Weights of a small audio frame classifier: 8.22M parameters.
Rows from block 5, named by matrix and row number. Each number is 128 + 32 x the weight over the matrix's rms, rounded and kept within 0 to 255. All counts start at 0. Numbers have three digits each.
# weight_ih_l0: LSTM input weights (gates i, f, g, o stacked) (model.rnn.0.rnn.weight_ih_l0, 1024x192), inputs 96-191
weight_ih_l0.202:116152101106134102098161110135159144108172145158135178158116161088133077100206158142111091172108175090128157080135105138132144137104178106090180127070085158121100108133140181135155156169122113128114187135117182146129105134142145167148132063176163178105119121169128129103161163164123192111
weight_ih_l0.203:137069144138148107115160241168094143109102131133152151102100160132116075079154146127104110089160057139086121085100160129139108122136156126151107143126132105117179114155028132142118123110157094157143151140137075163135123090123105158144112140152100127134134117154117130145146132102136154142
weight_ih_l0.204:098152146101086132100132129161137142133131157087132147122139162125134099114146104111126085134102168146172080139097108114140140122141099112102176154084139140122184111116132108136120113091141138081102098142093149083210119122154139135185161161134119120110116072136128130139148139080086112084
weight_ih_l0.205:117137092119078133130108128141156122133120134146136131118150096086116139117194125155159149163131118121141120124113161138176120145081124146134141137143088106127140151134164143121160109104148107180110116142160104134103137162184116095112156163124096135128086112106138132109109065169163098120
weight_ih_l0.206:097185127120087137129122176113121174173152119111141159126156126134127132113140108129114155092152135122138130147129109123091145119156147065109106162080104174093098127121101159100125067099140161147163135082107123150142113127098106115087142182170110129119180087127142154169144200138146103088
weight_ih_l0.207:094050181056178158110116131104118114164146130071165082144095129087171116108124129148144108077154085100146125165087108197060124104088082192109192122155156093216115111157134128151093086098150133102093108165163205111188136118096188140087132159132128141123146170117148134099122164114133162163
weight_ih_l0.208:136176109099104153126146139122121094151101180112134132091165136168146108121115163144148092178129076154237119111096138164107118154113113164160084123109184167065116157144073189095150094147185149127122126152118138098102125121094099108106077154155128088131165121161116076144122155079092073108
weight_ih_l0.209:133109111085152102099146136083195041148110171130129120111130102113162205171134100177150168118148059115145058144168118101156142114144114166122115109186147127141183135075090136146168118110137077129126100105131196158129094130111099144149111097146174117074116119142163168135114141138170159135
weight_ih_l0.210:089178195123166111125142162139127144140112124193145115114142194143137120167137132102128115124120126134107139084129158152120176164132153128093188111179161110069142108083127064113161090139124111193167104143132150134124167198141100145150151119118154154091163128110148144135130133129124145147
weight_ih_l0.211:082120150183156157121112106118053109156083122097094172072119080109130127105108117148128150097148129098174115206120100150147142143137118109166128149124130072146135199163136139156182131098096138171156151123108112148123159140124109144129135201122120116134109155091141109177070116135144156160
weight_ih_l0.212:132157088113193109147106129070113166112181104120151120122095167159111131139128120149087146115169163126068121183119119160103133126113145107110078088078133170132071105119104159152115141104147147117131134197150137132142085151152124176134093098119135187123117167101140112090166130111146174101
weight_ih_l0.213:104076111155139141146151104133144131089139066092154129113151132091117136167139183089110154100123127123100132180168164081096150088168157129136124130141109155121071115117094110105094237133175101132166130120172073099153136104095086108126104091128171141083169106122125074153157134228154136143
weight_ih_l0.214:038188103124157107180176107147114086138137161171175108104147128109093107169124090157147091141180105098086115172113103121145117123134112113172091122181120137114144165183118099152162072122132113125093065162096083154099080083158088123134103156139136118118172090164155131106142119157139166094
weight_ih_l0.215:102064151100190155114125085163144121136205148097102117145086092154100121105113139149117140104161122091153098133154138140118195123092063109203163139095149099091151150101141110103124067045216134123152127103074145139135135087174089152135152094120134216158147100162115163152116100128070183089
weight_ih_l0.216:125110076138189103143098122154195094103101140169237131067096177126121120129135159153143176106127192114199111135150119129100132120153115113147110136080107072128116165115146094118112113105187118095207143170133094073115154163120125169142098115141146102126120128146089175104139126153142121146
weight_ih_l0.217:119168090077179171135107129075135099144101115163162148105165180168150129160117139140165154196040177122144077182144158025130129090125098150119111063122161126143115056084069135135112076142155116157131121086137090198137157166097072133127188152172126158161124149109123170081070157137102135116
weight_ih_l0.218:079162151163225133120070156122099075196159103147166124105093167135129169134087166122099123115122145125121094067142067093107127146134131085125124108124172150101128105144130150125130141171140168101128148149145177117115110130190131107119147147141160128167161150147117118166129161168114120090
weight_ih_l0.219:082116156092149187093068142131144106106112129079178124129094138159145106081139213188119053171143164143082186137130154092107109171133099184128170122130090095080108146149198070161149101103133045099119085157169116135077143153136154161085121123115101129106096083099202088128210102084116149141
weight_ih_l0.220:077120155130106110099134154093104128100144138076136090174101097153095087132160134164115136152140174056081145179206130155075164105179172180141177164138116119170109096141107103081094079130115076143194147119120138096131151167074127116110101115125129121067099092136070145154160155093134144134
weight_ih_l0.221:069097083143111097148187173134141129120090093136135125091159116066141191076157130100107146110175156038130160031118129184105107102128143132147098123137144168072139132151107082147127130086105119106113096092133124148169116112110179124122063121116165138138115151181116112170169162123128200150
weight_ih_l0.222:134115161124091084090118130172134157065109135088102105104116108131117123146092173135135148129118115160132129109147137172122180143134084184093106198159116144158168135130125148091136119178114127110148150108126092092175124122108112105134038123153134151128157153133044098135212128142174138180
weight_ih_l0.223:145104158146131096194167121109096102075081136109172137147079140165119155099100096194115135093120152133140144112157156153129189098120128188069144080152121075065105116131122129084124110112099124128181186191158143109166121081135091159132185149137090132119145067103171035056151163160117149110
weight_ih_l0.224:124127116146068085135132201138146048140184168101129121059109188149159180139112145147108129164132086172076058118140071158149100146112059121099122130092128155147173146103068185088145186097087113115109143123103087130117054133086093130172125142211125129115133137133080151152122114147163079182
weight_ih_l0.225:122208167158152088105119125133098125211108111100172118157145144126108124141101088148088098128082128132138092145125121176149167140189125108152109110131099134086115114169201116140120156183085204175136144160214122016095079134155108143118122075142155144083184076110096133133075155110152167140
weight_ih_l0.226:139095155115168093028142063126137136136118182161043068103144152156130191135228104140140115103080103135117138124194175138117162150097119136084132125120128178152105151104085113096179163144099093134132126157070195083131098098128078094064119102052110129135115144109147124131099143113097161191
weight_ih_l0.227:107140136124092105180155052149172153151133115111148124094113153172159174107157118181167150143106197159151117131130121169171176123176148131146105130131105163146176138145115114125091144119126075144144097117119119095143098111134097133135125081156062120099131183115164153083173094135086140108
weight_ih_l0.228:130134112104158108136120157114075130221136092128071131123123163156137082123172110091146107140120110184127125115175087131166146164125188110166139114132098102135191139127133106063084117134080118116125186114144134118143166186107109134121108124116103166103134160185091134146131150069082158080
weight_ih_l0.229:132110171149117144147161168137094128102088148142122182142088113126108088143100111159182098156171139108153173077203099119220139118073108143134136154140139168156158173163095045120148125164124156129162104124073108161136137129112110120100128128190168101106091063118158106153201143183160131057
weight_ih_l0.230:081099145146095092088100186152131160129164161129059132159153036122146215130164147128187201084169065145152129123109107139117115183164128182126107173155116119133136174166095109144143078118152134123149155151127130135072154145033149136144047153176125167131164157153170083143092066235139145119
weight_ih_l0.231:139132087156115098127088134128132127122124090167182087137104104118112101142109126086130095135131118146185130099134136103095137207097116102183151139072107143142069109196119207108138089145097161151152078162152139130127119220164129132134134156166129127148149104083075161118140115134168123103
weight_ih_l0.232:190109107085154127158090082142103199169106151160149133130140153172096160129134114129166098129128166125144142153138123141173127173078129080138180162089135113126178103132142111130075078086089113126149149077134133084132160112084142131126111142112147119146131131107089096138113178132196123089
weight_ih_l0.233:141150194163024127145100096135130102095094076094183150116101108146144118096137107087139098164145133167170155175125158052126195075165165217119154117065196085119111120191149131161065088144092162109167113091122161132113077162123124163114076085105130132130126138138122123095069210089142153170
weight_ih_l0.234:078194114117100187141143127195091092131133194139181084084145130109106129164091155123190107138137167096090118117104053189103130172134152141123203109150081061122200133117144131129152161101168178125157056092098134156165113123109085146112077135110089070085146145179167171144107083142130085126
weight_ih_l0.235:121172130109079116155151195139131142118120119134156165112123000118199101184095092064145151138108142040205103150118065083181131128050106137133098093137144174083175115172126179149127142128155118159127122179121107185105145073140088172135129104136179110124121157138115150095166141086110134164
weight_ih_l0.236:141157091179155104115114148120114145192125131140131106127057130133149131157186144050087137153162104111168172133132102137092088132154133166115136139112127120124142093114168156115153165146140118124112063066183132118142123175127136122095131142163105145170118159108135154147116150134157090106
weight_ih_l0.237:127099164082110085083182126157131112137094128135126154124144116124138096088124148120108137137155115141107113149088112140151128167146161099096129115094174151146119119129172088147151153155076071153101140219111186135081115137145128126182107109141147127114130155173145129086127098108097131095
weight_ih_l0.238:124154146144117138114083099094122118108150152096162097188114110210085097068132107142155118207073174114078144137073123109084130121102049128153094075111133126147126127124105131152107180128065111125167120133149209095212105165110092161096130172113146161101170125118134086146098132097128122188
weight_ih_l0.239:123108147093098115127157068169189133131106096042143179121108124171079110124086146144175137144166169075137159161111136165144074069136115159198094178120164154154170111129102119076182110178154183101180116115125125179100148109163112195175146162148168097066201092091164150137112147129195109110
weight_ih_l0.240:122120135151125099153062076141157078144115132106075130150128140130151131160157110128121186193118145137129093125074078118133104159093153179092105103068160168147089117101133194145098119140123128128158163141104160164167063101165148108123158129094173139173085129092209166153131174150129138126
weight_ih_l0.241:141108104115110141110142103203122126142137161131136088135136121137080123108105162108124083109084189112118080139145113122101140076151071108182196172095106139110139161137115128192100152127082125153148110167135123106095138109194120133128142175118062068089126129095153139159147161099124091117
weight_ih_l0.242:181149155174190124120126109152134141177117106146173118150118077142143103166156089091117187130095110132122102133123130149080156101101104146046084145177147124113163048111108149088197137100078105115120120162081119077064111136181101145153122159110081113122158089126157195133168109088150108127
weight_ih_l0.243:116109098140125133086122124163130057139117111103105156133134155102167127082133097166125131158157132069109110164139115140200077141186103119044101141119136125104125133095148105079121085181130119124099100160098153043074113165171167118115133163146093066087114121124125169122143112078113119135
weight_ih_l0.244:119124132091120114145090127136140117113144178079140143175142094165115169080105138197127159130133158109176108144135115137116151076104117142190104121114145128158048135101142113132122173120087104137199099157166078091107078119101055164121106078155101130129174113115143153147125138152146117093
weight_ih_l0.245:175101145143155124177138151150154117151174166158111132126141108153144141094129086095097152044110067189100094117123138097150117170106114083146122108035108118072130146143067120147158172198097159124104200124204179123098130158101063170098163185129104125056128167088168126189141138164149071129
weight_ih_l0.246:194106150139107155160112125128147152130082121115093125173144158131132166112162069132138155075128144136114098119076112141143138148111124159097103110110151151095187096120079096134080154066171147125106047098160101022132140174147127114118105131164075108119133110113175220171130087132114102090
weight_ih_l0.247:088194166135112155139167159083146096187109116090165144110150199137165133136110160119171127118060123069117154079148090120122239073170132113133147117114155139150128087111124139083201098131115170103095146144123164097132130079179111096131107151196143130134126155212119175128145068063121071186
weight_ih_l0.248:155176165180149148111166188134186093162136090086130105127139074105080117116120125153104120187101198090125158094122107129163154095164031091059059191140114092132128091164146132127190133122105081134130203128144107086133197138113140127141189108067189086095089140042096168147138104135164104114
weight_ih_l0.249:103166101118140127122090126131141175139059118208135101153176136126163134077148181130126093147119139131145161143102162103088144163121124068096108095126110137173132094095101055149081183135146124114093162114089178069131158073108136129122071122098175130155108105156109174138154101069173144160
weight_ih_l0.250:133120150084156168124213104167143102123109190165140136187149209096188103147170134149139063129145111090081051131123123034154125153036156100118077135119143143147146097142108176104119112138181147113055150143134121155169119150155170147123105192119161151099083177131114185137148136177100119106
weight_ih_l0.251:099136132126119159140139148093135120138083169075098139189101162170131092173174096143143128160080190136170117053119143146086129101139076203162127117128136120167155117108127109136146174111094064153139149097118130133100143109150090163166126129069093118175166088096131071046126134117043107146
weight_ih_l0.252:142148160097068081176134115151130142123036162096165144111123098105099074101137107192095127093131180124113120095073132162119137115118107116154188139098130196132110134162119060078045108158222091138131110155149138093148095077111092114121101117112093175115173149122125190096214135121113146159
weight_ih_l0.253:164134132135125144121142161120160054227091180184025185142087121095144110064086139116099185110111161106218131148105143078100172073093090143094071186113171173078081071083150156119030113163132150205139097192182094123131120095164105176175071117101105129114111121106110114145148160161128057084
weight_ih_l0.254:120139177146111110058174121133143139126087071081102127110150124147123082146132160134118138136130110137129063111133121157200131113133129141125090106134174130170137054121151146094197170159121135175149162101179111142171128176164097145145164166129161065136135199137107119161042138123141202131
weight_ih_l0.255:197191177145146084126140201056134094171126189098193147153135095083148085170128067139105227116094127083162060070143113109068102126091114155163115168087163130087221118111071097124133135161147108110167155058121176152094163154135037057149121048083140062214121190098146138169040134156118164159
weight_ih_l0.256:105126115173160140214183163111178122147117146173090182187226142113082072149167137137110173113147044100094113179143082103118110134156129121103132101097206123101143115152145100131076167195121127141101061140161140159105108126120146212161148085078054146125093216208088049093071088140054115109
weight_ih_l0.257:178072117114171146060150144140152127159087160127120063142118075148061123165150177184150111130081071132114156110155063174139096154112139148165143105149185135163149187111102104142122139120143173098136138070133141098103096116123118122112144104112176106100055122145124072094112104156107153092
weight_ih_l0.258:134111094142105144083098142092143146103101169093118114163121127236096134125104137124120091074104073136065162160155145133064064233108156172137119176126154134109117120132200125166131144081123178145106133162099095107071165105160100138157157163118125088095121087095107169184092052143133157176
weight_ih_l0.259:064172122164187106180163114178126153097152091138139128147135155146039093135137137078100132070131168182138144141120127150058130134124200117091087087105163146106151078072087152120116163101111094175092130120097171003148088121157110159097136157146145122095176132133069132135105139154110127206
weight_ih_l0.260:170113115166103121129103158161070173104127191164114130146072160146120164086186175175085124128156109107091087140136143137123139134129100140097115102105092120107076152145107088092105172127106120169178103070126144102193121134097052116092108145024145156201171134177159114110117127188128154147
weight_ih_l0.261:152068221133156129116114180146137139102111142141119097125128114131152115135135111127128082074131111134141142151086068138131173145146119103116119055115127111132154133117186151140141113101116122119160073090101122126110090160129188107183153130109093160094141142156090095135147108096120132067
weight_ih_l0.262:135111113155090112189111086138149179177163140118149107208092149119085098151094157154150145128138199039157096133074146060132195108140170084180130082082046120138121117140135158088047131089143097184064128140105140114094195083174127097109149143110060084144074159094097146093136104137136126129
weight_ih_l0.263:175093076132111144114095172062123153126169119112158124113176109128128136117131088166120088108148141153167142109136112192154106144104135166181136131128175136145124138133117149123134157134109132118129182212087138161176098173155103115095181159126120100090161175170144161127107081155058150108
weight_ih_l0.264:148101159141178177088112128182092154170143139194148162135155119152117111091064124123126134125138102145150151128181146073082109151167183151062103101098165096024066155117093178148146116125162131110101155205124143117099169127074119090145101105148163138115184150122148129090092104194055175116
weight_ih_l0.265:090128159144116106104169155138109132178115190115095180187149088121101098164140161166128056121156097098082185174140139135084148142104159155112113081167108139148108142116140143130130139115156081126119128095109115114151122128066140107099083085150101145097109127140126137100051154150100151117
weight_ih_l0.266:134100133151174143066103129108119150156142096185139101159129175121096101158101113072147197150079107101092190092198213126110167113102122110126146148134133127105214153160176124117179135126135197096123116093119124081118115147163129150110138155064052080142122194090168124162102104169073058113
weight_ih_l0.267:161128168168096145099129105143130127140175122132101102145142140204144130142117137112136166125113147114174138109131101159122133084113115101147102136140199119087116115127181086122124078087157120130144160127178107126135133118145124153152051106105164172148126149118149097139157172140115165153
weight_ih_l0.268:098112164149093174121071135160146110116068132084132163102138149080094102171173089237148106140118130171131147086159141163110166149143114127099108148150155132085143089125143117118139109132137147130152125143083097129146187133099111115100156112142119141046170113160190145148120126119133142199
weight_ih_l0.269:142125106152142143076066085205170090113065116133148170116098142111134129135108146156193106116087112162114169149172140142181126150097126071098162115082166130083179105089160081120161128085099087157081129072152173118146114168003175147164170118140180115141101086095117170115147089162141172190
weight_ih_l0.270:202152090118105128132094124101108186138121185145142148106132100085114116131140127064130154112119141051137109171105082124041140133153072098066168104131129155153127097121130126096107157230094095101117185116156152158145183193095106120094162217090097118098151110165119105071149063121099123150
weight_ih_l0.271:146110104130107089126130092139088112119107140091101149154108164168098102137106121147118130119117173171151157103095181147103090135113071132170109092132118115090111140127146132140156163149131190116177193112128141125186098105110124145159135098139130125071152142121119148149127143141067112155
weight_ih_l0.272:126146055086119121157147184111179128066112093110082164110158170126132124216134114094118114085129114146145134141147074107179125134165128075145074146156125112164140169125120129150077194146130137118113124064062149137191101109102135147142149095087149143135146079107132114099165110086171128138
weight_ih_l0.273:141179139144136122108083149173155142100148082170161113114157179132121093122117168086206148107143145098145105081132150111148180102170169121121157152176153090107158200111099118091164139072148099154123160063123139097131135123144109111151109142122159116063104144104104107111138106129106169150
weight_ih_l0.274:161129158063158089100044104143119114128098130117125118150146152130094154161163130166155132160195155166190149153148097126080161087186169087122101132075194111091160187132131203196158082186110108098131157084100147156095133181130100161090066078164099054162148137064144126128130153125156113171
weight_ih_l0.275:128067166091128152118203142105138113111078174121147084141118135058059136106088103098151182144115113130153140094096115142149150140142160143150178143131099094129141129165133136122110136047126148072084125208101105157129130111125159094168103123111087113114085088143139101110132124131104111166
weight_ih_l0.276:132117068118151162142088109087129110148151125126148202196116165119164052119187142101119122140169136101119155108118072112134080153081134161105059111131173108172153136100148092142136130167116146147087112139142126159138144124133089133134159115081085137069139129140131120113095141134130116109
weight_ih_l0.277:155140079204132121167107141155134110130127129100149136148127128139154125132158139100086155107156105127138104107120097069048120094118082097086056143135150149157183120156142095144190210159151120138152203101145068115142147108090110099143114144123117137088147138114143187130073131100120133090
weight_ih_l0.278:201172090146153120152143111088130085132137118088095134139157147096083097155153126121151122171143150110127124121190144095114137092164130131085121086123134116165077102140098158121092132133150155086091131090164144088077173177111141152065154171088149139132107158149116129086109087121154090091
weight_ih_l0.279:125124131164169096126113163112154102150122063122186082120168107112091132177087087080097119112110099093139168113175087146048080163127088138198083109113146101091018089131151108080167129103073090101096125096165125147109138149144110170110165097094078080186131098122134140113092098110136154101
weight_ih_l0.280:106124100108150121142117128144098134134082107219129143162109199131191126107134151133149100134162127124163150039149125154078143117179099096170159132138133109149102095162142101119159110101133216148131135148149108144157173106124140116095170085156146159137179146134105195124090114144056109113
weight_ih_l0.281:119121107106138144154083125090151104095076160092074071089106119145108182109131155186164178101163105134127103079143156133173163147143134112111071125060185126120106146187109162099164128096097101134126079161108130133135085146104106107086146065147137112150136152076173098054066107147171123157
weight_ih_l0.282:136073197087151117093106112162124166146111051087128079151117179101085096108089109167104131139085082127148109106196077154112140163107120111121088138119183135152174123039148139163220120104132125106148133079143088109074094094086148138119147122095159174117077030129131158141156120186102131084
weight_ih_l0.283:143105073125116131137084113177139165123172157125162113146111201091082105136134169111154098173125142207145130160110097030154122066084194146191104155105064101100171114101168128102137138108140105175147068147112137106143172149139158172096124098136115183190079083034112175131078122115102142184
weight_ih_l0.284:142144137146104190106129146136122146126107125090080124111122180141117127141122149131129140172158109152158132153138158100137071104107140101128123120113162117145161157072134125096042135146143115138155152142128111113161111058155128088120121134098064089194107217125196088079079100196134155115
weight_ih_l0.285:122173058121119128143130133139166109146138130076160127122141096141157086094109183089160138148110087119105096159107136162157111124133113127099120146057157103102090176074147177143137114054174124118132188116084145114154060166123115188129129115150115145130152129142109099137151166193098088116
weight_ih_l0.286:189160194096126153145111193084179161117146063151119121092138139142168142155105127135091140161081153124153134165126173135092110150213084132105220117144091094078126106085149088132074167071122158145111088102125162146138089078128143139187092067135187155107091127070100102077144103126062145137
weight_ih_l0.287:076120147143169125138107168158035169069132164124141158119129145111109101153093110109119141128085176165106098185150060106162134148157146112143185144093109101110152126093111061115128162121183105158145091110103114111115113104128130137120113108058097184154215176096127134106123157146115129152
weight_ih_l0.288:183092139145141101118082130138100088108132140097124184093157114128110106177066161156115160186143107158169087094144173158167049174142130133151124173134141158173129062152144174147093155179121136079094105201096178174128144090124095160148121119099123116101133154241073142110090086186165193121
weight_ih_l0.289:155099071134096127096079146087131151169141124168149176151113162114120127082095135133152125104171089102086196088198098060173193092065098191094115162110155154151161121140164167110125149101067104170146027136176140109072141151149183150146086092184130137137111122059132135099110151202070109175
weight_ih_l0.290:106121138162154177145101149168106100121153186206151136159137113100075084130190162069153147093118122146142124107108118140100123119212095142147127087149159090078138111098106130091151112091147148068176109056115067133063098142192064157101120165066149164111134130166161128048151144094130125130
weight_ih_l0.291:111046140164125155183172069159176092179112121106107155197132104098101099144127159182123095142132042143178098135101113143123154131133157160150148095128169125127166090102139149147063136129134149154122107133080121085166133148070150161097161152083138148131121151173121128129152145149167135092
weight_ih_l0.292:167077140114118126157102094128109136125173115112164114106147163072086120124087137079120163115152076139114133082073082098103145097121164121119112197160132130155091093102129100120114176127091101162120122113179145068089122105192098106117153099146131138152101151117120114084148097182155126182
weight_ih_l0.293:100149150097155152129118088164137176093102164128168110119131133182079165136093139157139147151139118102064187068165114142215104117132134173191132187135095160087122121120119112125100145171086151138130095153109048112191105206126145158133153083049146073158068118175079196144105067118127157077
weight_ih_l0.294:139106136197136136171123179099188135107130099126182115119135124126146145130154061126159057047186153104140111080096154109140130158156169140095101160175089164143142123131136187122139101112175141111109131084168164059147098128191074092159120121166085074132118143116172172070096033095155117079
weight_ih_l0.295:122116121138182103120127108111124127087114163203136130143080106125135133131127094065139127141150131133132087117184159114129139087089142110116110129170132143163162068127179152151143106183178060135162170109152130157158163163135132134042167074121118118114094101125127122085124082126095127116
weight_ih_l0.296:077107089178149137165167182124118169156071159197165150106114097169108128106140094154136183088102170078152163170107137103104145212091117088104120059094072111164159150119149149091072149131070133239149195144168144183076183084085125135156142174150092097074124123125082092185117065134147113173
weight_ih_l0.297:169091184150074175127125117135114168207165065179127063121097192120166123138136100056078135132069098114162133082104122144165100197130195060137142060142050108159093145122140134152136132143114105152146138118164156172140105122076202088164177152150113110133104105137134138137142131069102141118
weight_ih_l0.298:127121130130148143196167142138071136158121077085056131106098160056141163121144158203159150171059132112107170179070145132129146077117173199191140164070102124121135155134180118087047133218123088172085117153122164117042123135140091128086093155156182150124150157125071210161166119074100120190
weight_ih_l0.299:098175136137164099146140151138081141135112111141116115124096175130155086097120135106140098123105151082106140110143115115112116129178110091096118144182200119113147103107117192101131132137068137099078053137137170101093110120111106097098132137127177129140129090169113065092130135100161126093
weight_ih_l0.300:089121118110111171094147108165070116114116088123112062127106113084128075096160095116144127119198145106080150120116169102149128137137140091084147105151148161135168177098182095107146071138115105152084109137139144152128164145129162062233126153088045184150155084166186064101174148165129100063
weight_ih_l0.301:103166068125158160129071112155102184121115107148136119128113131037101025151140181107117183127146044099109213100085091104182125087114108149098161156088158120140176102178139112122082194117056071112093157142118117120148084158097083117113088093165105132129161147129129092201147144146100105172
weight_ih_l0.302:150134103140148183145126140078156195136125130165150134119099113075129110091098128127101183100179095136110125122057086120152081124127137123114133073114140122129165164021090098138172101150135134144110143093176105087144095104061120129139100153116186166094121184098151185088088131143129086077
weight_ih_l0.303:103139158132183175115110086147070126120124118158102103156123125104142142148124122075126104112112090152110135137110110110145050153124123093096109125096142140158133192120119157118136074150128099184108120166155119119159124097155140092166092145109110134078133195150054044190152091063092181097
weight_ih_l0.304:110214110086113095127145126036107133101056129174189126016194124123103120114137120130141111096201097090114093117088159092142158126246138153187109113108105133247140164106119128048099108120123105147114189094098151118115050156111114090154116060182136118121141136125073144123171107108113139212
weight_ih_l0.305:118101109137175103132140082108069113101106118136157120138110130140147137133112173129118124182135150107133192127125105102134159173069107168110127127123136161126101159109153083079063126193132113114077127119147139144079104179117157175123133135105125133134165158104148128127143121079180096159
weight_ih_l0.306:098055129144123163101128099103097167169117124134119100123128150095163070137169182114112114145096081096136186167124134178094174119126146137148115179127080097150152139185106129112153092031094084091091155145123091148117116162127099110121210096119154089120143180145145052167086103120201114135
weight_ih_l0.307:123106153113121094138139154130108115144077115108085158090158129102129070134129077153140127130128135136123068169173147135079185106145092155198113195125143094172120094123113142112084117127110148100099213161123071055133185146123180153148220118068110157094137154115095099103099177127138134140
weight_ih_l0.308:159131176108126169171131086138096143139127129051135058137144113113094145164106120134125111131049080136115199147104187062106101107111200171135132174181114118145165106095144162087126130127138114118144163112084158089063092127074114136082105164089154084050155097173096133144143137134106165177
weight_ih_l0.309:098096120111084046174112163068150168156143136121184162115140148151077058082075165139098114141128144102099136152148117148119131138159121154088106165095118147125138141118147081134157184158118142129098132068141130114135144094120171143079129139135132176108137120085142126148139134167139140140
weight_ih_l0.310:176147096134128164102140130157097169125158107104194109141154171150158083168217145143179134146170180117101113164106112165128105102178150099113155113126151147135049102103116153090169159151139140131164186143111120159130132088151149110097128134153141098159153089105190099207123123132160136141
weight_ih_l0.311:154110153147138123113150127080160101162114093136106136145086143111161181187131155123140096106150101067109169140085091155122119136116159046155164156110129130162082135154132138155112140107149109161085068124098111105136136135117128120128108131110131127096055099202131132166137102123127137095
weight_ih_l0.312:168107147197174071146246073125142146103100079170072111080160141166132118130124183136196125107167125143062081142100125100138151086140185145149148040088188090176086135132152091149150186126085162099088054093109069115133078100080075132104092139143169108111115119111181134171074081200073173169
weight_ih_l0.313:147101101106167122135128146138161142175121063119117144121153133089105112068190153133177127144091131108189137104157201108143111157164121121112149143132061180143090093168097137118072158143096115198120181080163140104147157114073177101110165084221109103112169085170153084110137142141111087121
weight_ih_l0.314:127125142125102121078144145094075129099125087134119115135150069092164142123131096112121135117176165107106140096059151169086124116163093163151107096128126104107108084136150086109104094149132159121136116101101171135117142155109170173066119126181138088124170166133111105165102121178077128120
weight_ih_l0.315:142112151111113151139146109139075113083109114135124095140168125132100145129083117113062135145131126119132133097134160126127091101148114138083133096132124095132149159099132146162122096140137124120104107114096076124136143120118140117120099131100114139130133189147094132117100144174145145101
weight_ih_l0.316:114105123141126142101176118172162125175112128207086055144123128117113100156182154147122178102097083160204120058149137075077143092128168096162153070126119161062138122088100170124106121148100112104101047080145091167119156180117069093098095094172142154124122146159127120128132107121041075174
weight_ih_l0.317:122167128101131146151121114149070112104151130091123102121159165113156120127169072096098128173152164114163197134100154117140110108136172054179156118145163118093123157122194117053127126128066161121142186107141128175108114102086072115092134122127132116133110151112129148096092099099118199165
weight_ih_l0.318:139125155134211074102070117098149158118079084092140105106095181073101114083142207073108155129113108167180169143165122091159108106132127141171149148108087142134099157100151099122151121099139135125089162178173114148082115116113114147121152117103149109097133131144120155152105094174156155115
weight_ih_l0.319:128170113143141087080151125103179161147096189121171109108124102179125070137088189191127127103150133099119105186176089115182172131132135086152108062152088181130146091157083096131114136200194121123101116105132184049148178142153082133113121142116091157080116142123131114084134138164152150068
weight_ih_l0.320:156143122130168158164142113105111177068090105183136060183105093183110140097172108109101109097092183195135126177150055120157077109134026150074182094103124117142115156172083109119178134167106127094180118106094127139135090148155151132110199172147119151133160137023087093159177109151076097107
weight_ih_l0.321:165121176137184116069155154157124126129212138121100092053140111088098168043176144075135139142114115154107152119098113166136170228130173174169105145149147085110155168103171152109165151126140201099109134130132175112101134123128089164088093090142124135140061129135129144141119149197098081069
weight_ih_l0.322:130117073144221155178154162165105102107182128178122133204166167151115116096127105118114141126149181137145097064125101183151101160161125116149137147130104138115127114108129095112109140129126140106150173160121154102138159131119173166115133110124199200120152141178126125138138178157041108130
weight_ih_l0.323:148142136142129126161144125119073105103130163123154087088090136146097174189117125095074117138106114190162136154110154102114119127124141134092081091211134157108126131082090156111135207109096134151126152119145166200174153129136121049175145133067112161152158156178082098069168103127130078099
weight_ih_l0.324:087141186151148126129151101158117141159123139137115077138099082129114135112123186166074100110056156075090114125150085114152112078060136201144146097151114128129161133166088139097128171164104123132158102115118090127175121118139101078151118158101150117111080166125092067146167171116123149135
weight_ih_l0.325:146062151161122165132132167127144140158122057127143126159118141141111150087138153161118139113137162133115124188148087096120113174152164164148132070081147096094142109110136122150152126109118123155061100098149109083145125091157142183107128154082168151145088139151148079150142146055168181091
weight_ih_l0.326:154147133128152188213123107095061173144168129160136128136160180135132111157112113204164183113109079132130091177133109100082100120122111145144120120123141136092090136120131178137126086116127138170105131162150147125108156112111130148168071102104130125105176134081083149111071076147146146068
weight_ih_l0.327:115142119120126183153117076170160186145053095122158151057134130119104107107117103101179202118151119066164110125085154113170101123141169117159099161157122110152145132125130109165109113158134131104052151183122049088100130179130078099095131145162152102061132097108085104131076083150179127085
weight_ih_l0.328:147104089117118158131131134098115109137075167130160166124127138098104085141114118106109074183150157091079108160091087105173127096205174102152118145139141167168140141148120065185122145120116064132114125133114155137084125151175119174127135121142143086128109103165147128105088163191138085134
weight_ih_l0.329:143168144115153115152082078139124130069164129180136133131133199156129141109120142101104163128141083089052090157117145134070112201062087074124135165138207082095125137144166190153138129075122093100111158099122205144089134207157092170154173103093143191121139142069115156084113105153110084136
weight_ih_l0.330:122066165156179150099214087151062110170168161109127112075134212102116156144125112196109182141157183091168100123161127155114150083126103117124160199093143122097137110188084154121121043121154149084144164110066103109121132160127079101041125118067106093152113146156153168180137173127120127164
weight_ih_l0.331:176175153157144111147174157148131132131175191095132119075108138144121165220102129151129187132200148096138093121112184099114103137146142128162091112143113195106117095162167166128151140101154159111072134154163130106150152137155122095137098170105118092113116164138139120099102084135184105071
weight_ih_l0.332:180137168123124136131095171095046134109116127151137095123187099192179106153133118187082153123119123135129110154071146235127103098090112136150097094157099127140176080151069093131155085124096132136138192150173165121148151119133102103122107167102155114113122112140148100108127137102170167151
weight_ih_l0.333:161138108121162154097123068060125132143163148152121200142071114202105138185147055114199138183143097063158138119145096143135072173080157118178160125091112121144207128164185186157103021093058143147104115158155106107120124156049071138108129064115137187121111165117122183106131135108082198084
weight_ih_l0.334:180153131104083163137114083073118188109190130089045139086146103160080091126143119083109083216094144070069170163120108220133112143113170148185063089120093082144061117144102146097060163135123138167118108155121132129112090148078097049103149080120144104131137076147192083085102120181076113085
weight_ih_l0.335:154111162163161091165110056118116159132110154124140167124106119115114154123141179082116090229165115148134140151098119184082120116173132093132061143096142148102113169092168061109131132105144098097151155125125210127086093130134126108098136182113107087156147136120175094132111123154176139147
weight_ih_l0.336:130141154109197122128118131187126104094142142084095116108052148157124130149115110117107152174106087080130114168072087146117093160098109167088067237124099106066128182080122134132169150163210131153126181142104115081118137162145155114120159237073125148100137160138168103181128112141163093135
weight_ih_l0.337:091116132172078161114148169116122121207127102144119147119158116143099149143174118081213120173098113175101086094141108096142208169128173181166064097129135073052093197112137150107082085071151129105132130176110089136095167152160084134165181073121136087147163160156099130097167107120142152105
weight_ih_l0.338:129139085134116141115113166196180120127155109196105113138090136134170079094145151069147140114090114114155123104109151105142132107136147198119141117150161101058125087124184131173129167163124192115084097086184154157105169115119078131088080072114065098144119134154117143176098092121141027082